config = dict(
    activation='gelu',
    kernel_size=3,
    optimizer='soap',
    weight_decay=0.2,
)
Rows from block 4 of a small self-supervised audio encoder (BEST-RQ), named by matrix and row number. Rows with one number belong to one neuron. Each number is 128 + 24 x the weight over its row's rms, rounded and kept within 0 to 255. All counts start at 0. Numbers have three digits each.
After each neuron's rows are labels from the 100 clips, of 14848, where the neuron reaches its highest value: "responds to" is what is common among them; "loudest band" is the band of the loudest frequency at the time of the peak. Only what is clearly more common there than usual is listed. The data: drum patterns on synthesised drum kits.
# fc1: MLP up (model.blocks.4.mlp.fc1.weight, 512x128), inputs 0-127
# fc2: MLP down (model.blocks.4.mlp.fc2.weight, 128x512, transposed), outputs 0-127

fc1.151:129144153107119176141144123135141181196104114141112152139124083100150086146129094106123140105140167112145161133179143149074138131090101112124143134144138101121111136149139140119115133104135123110135131125132115169129155123131107152125085094121145107127121112102142129163183130089143154174124103108124108092078129127128132152120120147145095072138141093125093161112141118117189128133135
fc2.151:135135101157146084142123113155166108095162139141116149100125078128126102133188110153133075165141116133148143115066117104116127132113144128162160165151124108122117152136168118095141143088102109127147134111109126137105135103137127136134139122152143138132107122104133150070171129143148103174100084119088115138127161104131173118145139136167143180160128112091120115151120120143088146137148
responds to: ride cymbal; clipping; text has "clipped"
loudest band: 2000 to 4000 Hz

fc1.16:144119150143125096115164126083130128113156116135108095160179109149140123133170134139135135108118135127083155116140145125080129078131153158147121098111142115131120142156122118141122149128097113130108170124131115167124097162146153144108151125124147119102108166108168130144091155126169137040152129116137130115122082139118140149179132119135084111151124146122091104102083102110147127086094
fc2.16:171152164166160154076125155169092110128113135134114136171133158123129107139125105116151102159108159151108123144103141124075112140139118161112137115114146167147122148128102090145103109121144172130123176168151150138126145148155178065140128134139159153130098107119084138110114133134133115067110116125144127101103160101102109103130122169118182149129122097108128141138149139136128136112108
responds to: one drop
loudest band: 4000 to 8000 Hz

fc1.371:142123156107144078131146140110103151140137140105151106141158143136172126143110117164161112116144141134159087142106135084124158124149112161138116135102098140098113136135092142137123087093092101135148139133130118166102107180148116136150119143076122143125109128085126121131170122125140126130138094141108164171009112120117151139100124135142169142121130148124135153137100147124113141135140
fc2.371:155105101154108144109119146153116136131081134119127100109099140141105111133134111132128140094127125146128093137163101086127123127159075159164144089099131110120129121162142118150147124087115134105153145139108155177109110184102122149173137156159131137101122120137115131104159117120130111106161156139148083130050141161143154108096076134139123114136114130117183101115094117129169110143146
responds to: thin (high-pass); half-time
loudest band: 4000 to 8000 Hz

fc1.189:164133112122133120133136136143141161162115102144127135177151095154089129109111172115151133110123154123171117129152137144116120108072142132065142139148126147130116185116121117109114160104157137058139099142127087188163149124136134146131112122107167087147105127151157158134157101127127142122151114097127148161121133135096086105102094132147163091101150126142099093128122154115143115130137
fc2.189:153099140124129109142159130106123086140139138118146142120113137130169128135109175115116114169129124148095134137102131098120178146126148149108140111158152111150133152140102134097154137109120080191147120124116175137162088094163115165119121130148134150121139137146104146116176129106154144112089163102174124095131143075065084144071115119154126154114136100147128150130091129136138131116136
responds to: closed hi-hat; rimshot
loudest band: 4000 to 8000 Hz

fc1.410:103077120152171122155136138134124143133107114128165046114148133128191123102146128138173153126135101115086136155097096135154145092119120129131143128122134141135145148119151091110168129116155127115147135077113118127141117058146154162117097121138120128159107091104158095117114095133151113109131111133153173132129157106133156123116151145090104152135181139122133126162135146129105097156128
fc2.410:109102106130128117109138146144121123077149148175110067129112112144100127135141119112140096133179126120141124161192151113150090153129123177144135107086121127115135163114157171110106135119085121132178151137167135101181111107158119137140094106079109139154114126133116119163123114115126146081126112111165138142122149119155131141118158100113133096145152125116159129132182119095133131123084
responds to: rimshot; mains hum; tempo: 90 to 100 bpm
loudest band: 4000 to 8000 Hz

fc1.507:107124135122130146124104106145126139122119145130123169118102140120188108134158143134075111158153142128109123100131132092183160153151140133158110146128147089139132128182111148117124129158136104125112153101181112077118084118142132113122139132138095139131100134140165128108088142120119124165125127118143175140157144093142116151157165151137131088104122141134135151112176090138107128145215
fc2.507:129115068149131133114117175143135141102143106138119132154117144157051137142110174116109167097133090171127129118101093125139129169121139131128127151120128127139127133170145095132135099133130120126137143121117142094101132133104132112135091149081116182103106123136111122087090109187124154150149132101119127134128139109162146168148089125189157113111110165128119131127139123133152111138191
responds to: white noise; pink noise; clipping
loudest band: 4000 to 8000 Hz

fc1.458:163140150164137144124116098136124170140145082095109121162125123138129123155140159170212122147098126165159120129137154127142155108119167146141117159130133133163124160114124139118141153134129128128124136171145179131171105089136129113165158106131189145131140101117196142136124121105150130125129123112141142099108114122158158146132152067083096133149105122123085129137118106113129132111125
fc2.458:149130163149130124146141116127128125142115171154168138113121110100176125088134140119157142090134119167104080162118109095122133116153151150122122110174158074130144128114107098129129118133134146146109163089139100123139111083116174139153142138138118129121158114112092136126098095088163095126140132173101128138168129119166173124160153140110144099110144122067108148122118165160088147107115
responds to: reverberation; text has "room"; text has "reverberant"; ride cymbal
loudest band: 2000 to 4000 Hz

fc1.76:122106141137128141099145144129146114172171138141130130161137163115134146144130035106129106162102142122119167133123124150133143159136153135158140148152129126155144179108139113130171162083168147142132095149124093093122140121148132167143114129118151125099129132116111159147132116104104148152115138080104105137125106148137101122219155103148144120127127097144134134172137149147149166117120
fc2.76:118107137121131118110080111138126131095113120115141165100104151111145138165134088133108129105133129131130109125130126122127165135117143107120188122127129154153169152114118107099167130097130095121136106140143183088105132156146120105174132127126135106088144141136159149130114161129096077203097153101099119125121139150116129165204090131151099110116152085129122133152127117107097096138107
responds to: closed hi-hat
loudest band: 4000 to 8000 Hz

fc1.215:171160156106165105127117119139102132128109138154136152161119135175133143121113072144129146136116161125130159098082126127115148091168115150091117130058125107114124120094105095142156081161136112101116102153113138060130117131107138159161120154106114076120121128135081083084139102120104129090114124098127131135117138126095156105117146110159116131139159153142098128150134111123120104113134
fc2.215:167154136116068151099108113116120107082159145077171165140111109109121102082122093125139103115126143094136102128169115144138119115192127184107145128120094124142106120111133119126119109168135123152125112113127112082142095117137150102129160140147151125147145138127195114126148074118098153108121110086109094093127123145101170101148139152147130123124129110133159138138138126133157109095125
responds to: quiet level; ride cymbal; crash cymbal
loudest band: 2000 to 4000 Hz

fc1.480:116133154126130095150119099145113130113085099116159126121111165113102115156141153064083154106117181150095118125077148125124146095133127115146160096164129107114092097120137132167136119122152166114148116136100115151084120137103135134127102115151143112119121123140157152174121141131122109073153078110164126138153115151120155121157117133133109155133179108141166109152153149115116104155180
fc2.480:097174145121112094070109091101095100139190146081133112146159104169142133118120120100121110107132111117113100080183134144097122086132130101148143102147137117133134116120114140151089146105137094190157135145169111141102126129110136137108089138153161148109113091148104118143140125142129126132110128138097117119127135102132180109155126113118148136100086112109168095116097121107133124158149
responds to: march
loudest band: 1000 to 2000 Hz

fc1.434:130093110124162144135166116103120156132133123111126074139179121113116132156113143165139110099143136105141118127159128137148156122116141181122106123173132117102120118100135147149157153130124113122111110101124104148115159103137093156143116174157091135089125125120146134097129120074149096108132099118122118084069113106098112137138095095134119161094138175088084174086116165103131119122116
fc2.434:140107141152065118102141145149106101125098128112110072129164128198085158097109184145107104098126134139087114117094133127143125126124137157161140144131136130090124131090149144133173126141088136164119105127099189151131154108086108127135131122090101147088112158113102102133103125149125116109133135155142122126080132101129129120155168168128143115115121113136133094146107145167115136130122
responds to: crash cymbal
loudest band: 4000 to 8000 Hz

fc1.311:143156121126144109175093107137083119091199136094107137149135148124111107137131158156158117128119137144133156129092138152084145127172159148121126133160125150124149154140100121098123106095147160111113136129127159096140115113110117167166106149144158066118150148133140098142124114147125138168143126111097183186122113122117094129093154126126151059129134100128120155117127144113148145128105
fc2.311:167135147145130128133094103112069130128050098141122137103145158151147057158107154131158149119075124138119129136170103135103123093162114106084150104138116121121134148134137183122138144095133131142119160160124095092134130153108115109163161094114134140120128123170127150139106104160106119149102088114101110133092131149125142130101126114162140150143138137126144149145099111140133093103091
responds to: half-time
loudest band: 4000 to 8000 Hz

fc1.363:075157168120126129130134144128122082118145130062133095135175122117173116153134141114114133125141106174139087143124148137187156118137152108129126133096122123070129146157140136131119097125099163146152124096162137176098128159155142139108119099127151164117104146100083098125109119130109126129107109090141077142154106144132172096110124143121133092133132098131130078165131143110117148136130
fc2.363:086120116153126117103097140087117124141135126140113096125147113149054085128118113102102124120155130144140141098156129143158090104142121151141139081095116134086132131123156120094142153129156114088148106108097104170118152135116141157095133159126151111135121132120164115160103106111098133167167155097117172100141139125104180156107136107110104142145110100120168190116130137127128124100088
responds to: crash cymbal
loudest band: 4000 to 8000 Hz

fc1.444:082146132117145139137088130131110144097115103077103104102158134122133132118152139149073111096107153144152096095131160145090169091142147130107151102120153110159100110106120116148108127122106176151128147107061080099125139151098144139128120153125112150119145154130123114144154191129147123104124118091185130143106151140087107082121121098142146139144110141150129119120122118130136127128183
fc2.444:127146142149084085142092162169087089137125150141147109106116117090095129136160135145095138178099143118131104099113111177109116119144122148123132124134124181177128132142177116119127162090140092142092124140172130127155126144111131134111116157108154114169154090130124142068152151145149127115122130110148095143126134124092130125134125112159109120099180116116163150146185129126123118142158
responds to: march; tempo: 120 to 130 bpm
loudest band: 1000 to 2000 Hz

fc1.219:156079150154133137143089128115156167088118113175224125106126159141129096123134151126109116130140183122108159119118167158141132138129171090108104149114141148127144117144116140097159105162142117114082124134137103140170096137155137154141107130173142171138094128119084102135145129093139149168154135127128122112135126100101184133115144159136128132145135129124118115154144138134137139158114
fc2.219:182072139147111116118086126148151122169142128121136121142108131123134104141161159142097141153149119103142081146136113144164131136167098071114123097080111094094130120139177118107145131157125123117114070112121156126155133164120145154158123112119111151123089137149172096106139121126146105177151108147146136140098150121128145135125176125139163142138139121086098094150135134171117128157099
responds to: rimshot
loudest band: 1000 to 2000 Hz

fc1.23:114149137140137136114090128107094099137155110172201118145121134150129115121127103113110160136112126111108138116094135139170125103122094170161104149123153086111123126124137140091098173132116084111149088135126172125148122112144152139134138109110097171157140060137127132100165093116121153134108105128136074130199140140121119094145143160146119143085120136143114137146131140156158143124143
fc2.23:120128124136141123125064080150137157128137084119102110111133097108110142139122067131120130148118141101145139100156119106132120079101118180124170091100110129118121122151121132146103116112150126156120119116109165157150113108134149167162128110163140152144145174109121114158181115118129135129146136158133200121164151149102134164157142131196130128100123102157141144147128153124086137117127
responds to: open hi-hat; four on the floor
loudest band: 4000 to 8000 Hz

fc1.453:125092095131120083150157109150141195158122148127098150146127103147136141090141144142181119130130139151135148154129168150112150103094122151140141140111176143096165119125129075094153155139109113118155113125107127147151152129140091180094094130128136134143124147133207146143099126122128140098121138190127118146126143132128135143146122120127114105142105164113102133162140110151147069144112
fc2.453:106137113156135154109169104156138076082139123150120138144119124123151141153142149142175121133105159147125133116127085148183085137123120170087118142111170108068123126151153130102122150170132150150151116118149126113119113130081100152087111133118106137134131115165057157095132109094131108113109099150124132131108102125174136086125101152137118149103140179115120107153121127124112148147112
responds to: closed hi-hat; tempo: 100 to 110 bpm; half-time
loudest band: 4000 to 8000 Hz

fc1.399:151107115134115215113148135136138128116104120111138091116137115118074148145140144164165108173122117159121150166130107168137133104133113088119107134168132113151128094103132108143134140144133135151132120144168121123138099155143115137136127100122170149145083153111172123157150112107168113104123103168143109147060125093152146135118134145129144143166130158101098134162095094147110097096122
fc2.399:150124127116137074177109138134120124101150153132116106150086091142192092121106156114189145059122153131109128111147137100134130086138109137115128148135143102121104119109140146138134115109134120148151084129099092117109115139150166148113156131129114153141105104125073125110143161148157113122146136169138154098095116135178118101152136093145097122130123119146079122148085122160133124136091
responds to: ride cymbal
loudest band: 2000 to 4000 Hz

fc1.144:141101150106134109123134125140128118159121143123133166130126095167112102140128170130154147149132153140137078134139151091143151135140090111116131140140134092186123116125092123140126108196092113101121126096131122117143078139127159145156140164105083070151166154182140123143092154119153138166126136136103120113127112144116130090095081122141146136117147124145090182139101117130104161151140
fc2.144:118115156130101115115159156158125137124141137105120156131114084104118107107118209145143140099098147134117082134119081143146144139165145139153143115131123110183137136111077141116105138177117160167128138145148091130174125118120138114158145158165091094135140136126133095111080156166160133147123151149141140155104105137103121110108107090126122146127127117111113077124121140116184098106139
responds to: muffled (low-pass)
loudest band: 2000 to 4000 Hz

fc1.380:139142104122132183153144159175166149115153128124133131103196151123113123140119129146143136100152155145133128136123095156084111126111108137113152124112134105165141095111139138145179107161109158118120119130186116104124162185058139147111120114134152135098115156120111131098100120137098138104112117132147126178101122133113102135193142125178139136135101182134117145139115122115134103128118
fc2.380:149131163104119119126150125077139124110134155138157135128142108176146124133139139105160130152113085119098140109140147153102137103151140172157136123138115173171128100131141147117147166135170099124146105082035127114104103154106137132089139152143160129136130127106160132138105131137066129111103096152155121092115112127098102126154156138150115147126097136170118162139143148160155138106149
responds to: ride cymbal; half-time
loudest band: 4000 to 8000 Hz

fc1.431:088100119144112117137123096131109093088157130101131124173128181097107148112153124131153107155152159157131129109130166154126150140086131100131148127116119142128109156140137106135131138094111136132129177150134126153117119153143140099126121120143145120115119121191165095164133189144153116083104122105148160111109126132143170134102142115069151123172125137151105107099118140121187112077153
fc2.431:103126138137136128119143121141145171135092114200163124129146163141148118142164117126177128093129117097139131108161110127100113136114147119086114119128112158132118180111090131127150094080148099158131193143143119140139138111158151093111118133105112132140136105171076146121121173112147140104086139112131104128114098132132124102089125156103101140146151117123143185133169132153125157090120
responds to: march; clap; thin (high-pass)
loudest band: 1000 to 2000 Hz

fc1.459:163134106125123095109102144143137106101156160100136093130112169143091137148167152123124169094113113126145131115151192142192163098109142113120169135106111157145109137124122137119111109133111144123081098121154153129140176154132170135165148137117111125098125132131153142143145110121087136123081100111150111161078152133126149125106122159158133128135072123118129111148075154130099145106107
fc2.459:112145103183172149112106110107127154149162133183114074088125106138123095108135144095152088124140165149110124143096113076150106114112137122129138102103119114132172126121102114101136139129151130138111133098140118090126125128145167125125113147143115130190066128145099120118130140107083149154127123125122162100089128122139164094113138110151104113127123131117114142136068173106142152084129
responds to: tempo: 90 to 100 bpm; tempo: 80 to 90 bpm
loudest band: 4000 to 8000 Hz

fc1.336:151157120117106137150164128104123137122133122142142114121114095154140126104170124149124097136117117121165107108103144095118125157085106133131143141167166129117121112097137120124115150123207102105113133093133123084137081133103131116123115159131154117106126132070141098084159158086102117126158093189134152163136151138107122113136140120089183133101160122175139108122103127109170128111143
fc2.336:147162133095155116130141126150100176057107102076160110140110117102105103140150143146103154144166157140141138150174124134132160162115096161108150112137127139108126089110114163128107113120082144120133089122104135067164092146132120128144118125133155130099130118124121131119165163169127108134132118146117116118117125145091129144129115136081083131150132127132166148131122129192135121113184
responds to: snare; thin (high-pass); breakbeat
loudest band: 4000 to 8000 Hz

fc1.228:130142175183124115147147110103103115197092157108153143133129126133106132129123113140133125097092138136117196109095132122117176109140094100115143106147171096159137128056080079088122125117112095130145140107130104121147101107141103137149121095127133096158141101136138103122149116132122158147117141126104113107150148095143102144143127145086182107118110121130102133127130112148146132140093
fc2.228:108160112120124122091136110149104137078147136172078124131119104101153162129115125111129167136155128138143113122137077132143089123123129137133085154097092141146130184117146159075117127128133172186155132119136120126156110113103126131160124134091146116144154149174129160111164112146150141171107156142158130111121095097145095117118112089114085152119149139149104122161134089132097091125112
responds to: closed hi-hat; clap
loudest band: 1000 to 2000 Hz

fc1.48:138120163144108110125097135098122111156145116125128111133118118067111141148144143104139144150185120066087146129107121163115177141132062130123099155118086099132127122156113135132152088126112105142143210161123133107159135128173073117133125127133123143110135103130097111147156142159158129153130112099124116110126128132115138097148166169108110136149133083129127108153100122135115145145156
fc2.48:106105131191130151156122156146116133180121172140106136096106133181125145116147079161152129140156129078143121129155122128146123104117084143156117160133115164141140122145117135147095096114105060143120119087107100134181140123146087184132109114143073096173096149138124136115139137095146111106152111176135141118129111136124112124119152125100140135123152121125113117145108146145135154118108
responds to: cowbell
loudest band: 500 to 1000 Hz

fc1.163:095108128093143139134116165114116108090130150102122130116121126073124147153134123136132102131111163160102107086117123138084163084114131134166124135119099162121139132150169152144157156114096116121132172151130093133133111093137105172155138074135193124130120153105159169129076117171132136094070106127112122146122122142116141157139144126160105129121147109145104112108090162151106124134099
fc2.163:131137137106106103130132129161119148162122121132141170136127108113158168103166129162109114138099153152107098139126113097108133105132131161132123091165109142144132132137078115122147160131168156103143121128127126163158123107133148127129148096127096142111119095152105130160072110137124193102187157129107152138176092128117126164184135176171120087094141135116120142111125106098136121125091
responds to: clap; mains hum
loudest band: 1000 to 2000 Hz

fc1.74:172122121198131138147136116121135130113171108149157149125125167127159108116156146119155130146144128150093106096146105070115099118145097077112115158139079135133127121162103160092112080151136045103130152148148106151139132157088133124134148105125084111138123128152124155108110112118097155148121140126122131156108150110131118147126153149164145137132139129105123129101161152143126127182096
fc2.74:114091081125114100111122101174108125136104117149092084114119156140136137130165139069152118068114078140109136096130110111120125129140133118159158120113125098127125122162157147140179141157078101136124100107117149118168132143127131172119098112103102105124148101112135117140144149143144088147134113132121159178176140123130158159163135106177116118140092125154164120143103132117123116137171
responds to: crash cymbal; open hi-hat; mains hum
loudest band: 4000 to 8000 Hz

fc1.245:141156138147162143140121108129133138100184101159136150122153108138077114124115125114154171124114167122129164132130126052083123181128126114175143153132040139139132120133135108128106161073124133145139125122053122128127123123109123133161094127100120117121125126139108143107133139127124158113121095078155157125130135093141135136168121126150140127144142103121122120098176122123123122112102
fc2.245:120163152093103103117136136106139138174106145123130152102153113089163136107138116148151137165151096114127165120138173101107102157108134110168135144123125106171134090142116153151116135061113144124132128109189079118140125138120128155159090096177133107105119124120171122111165142136172152116128131087140109138137107118130114137165119140166135150116090079145129123161158122095121119104108
responds to: open hi-hat; mains hum; pattern: four on the floor
loudest band: 4000 to 8000 Hz

fc1.156:101157152121139129105146095178137078147132147175097129111135106123176125162144129109171146156094127103120117116111101095135148112154126105117167091134127160107132138105156124117147122073129146180157159119128140203118114118151139123135102124154099142135101143125120126115110124109092113115120122130104124112160150140062113092126086122116146091117115167106096145111119141157110167131141
fc2.156:078183124150160149144153108104143163144108105114117106114135091086097155120147138124169140138157100130160144096161164117145103111103110119128176156156101135123086111124158148110139121085099099105112166166114130160111146141135113121147132150123120078155142113117103178142123117128089119124132162139139081123140127142090105119131155118118107150110097133125106055124138097141131114134128
responds to: waltz
loudest band: 4000 to 8000 Hz

fc1.299:104135122119113157126126097132138104135184123137130136139112112106122108149101133147106167150167155065121171168147133148143103109161108110110135156076111111104109145129111140128130117107057125120153139170127146140170159120137143092125110099133123111091098146148128125121156121104150148162152100162154105102146131143101133114112141157109105101131113068113151125176176127103127134083132
fc2.299:113144133142099148129133143172124123166089124146108139125125078156128138107138165172082153168126142139100133102116098125110178101084144147111104115124074154155152144149104097136099101086132163157131100092088168136199112122153161145128152118131120105104122130141132108147146110158105122186143122169124133152141099142119110135153132137140165128144155133123133123133129107137095147101137
responds to: rimshot; cowbell
loudest band: 500 to 1000 Hz

fc1.325:101162150173119117146108154134141105150131161180152098120093106116109100092155103115138132148143151096098140128133136122146152130115163129107113138166142109110124104139106135131147122083105082134120153137118146075139159120175123106147097116143173120095163133127124166118196099092112138150145130146085130087086106105126125114140159175115107077143132098114150138134128120096127127141145
fc2.325:107157128117144149145118140124143139133091111132156127130118112146175121120140095137142185100165116108143120124094123101151105122117125111149103103142079162109159128093141141090119114074114087157103169107129064095126136115151127114128126136119111110133159116107105119124147125133096137146158133192140113094151125143152083111098140160064160121079127089145139123118105123147115094123153
responds to: cowbell; rimshot
loudest band: 500 to 1000 Hz

fc1.227:138116101125127118130138159117121170155105087115180124112132128129113137110141117118115064115146131131115113122112153089134162125062151111145128148090154125134120103123120145110126119120127135075115128098147126188162155164130137145125116141111097120144120152124145092110165148085111102124138103147193161154087110175136107133133109131145117143179117105119121109134139148153202122140136
fc2.227:138133143139138127114125113129131096074150129119151112163137134132107131127149131119113055137105126141118178144158092109140132103089128114092125103108092156124088087120119129124128130125157131205109119123141125161175151134137125115111104154164117120123120116136075108122174131123102117124080132158148107146081153141108104121132125153134159182180126102133154136128128136130144151172175
responds to: thin (high-pass)
loudest band: 1000 to 2000 Hz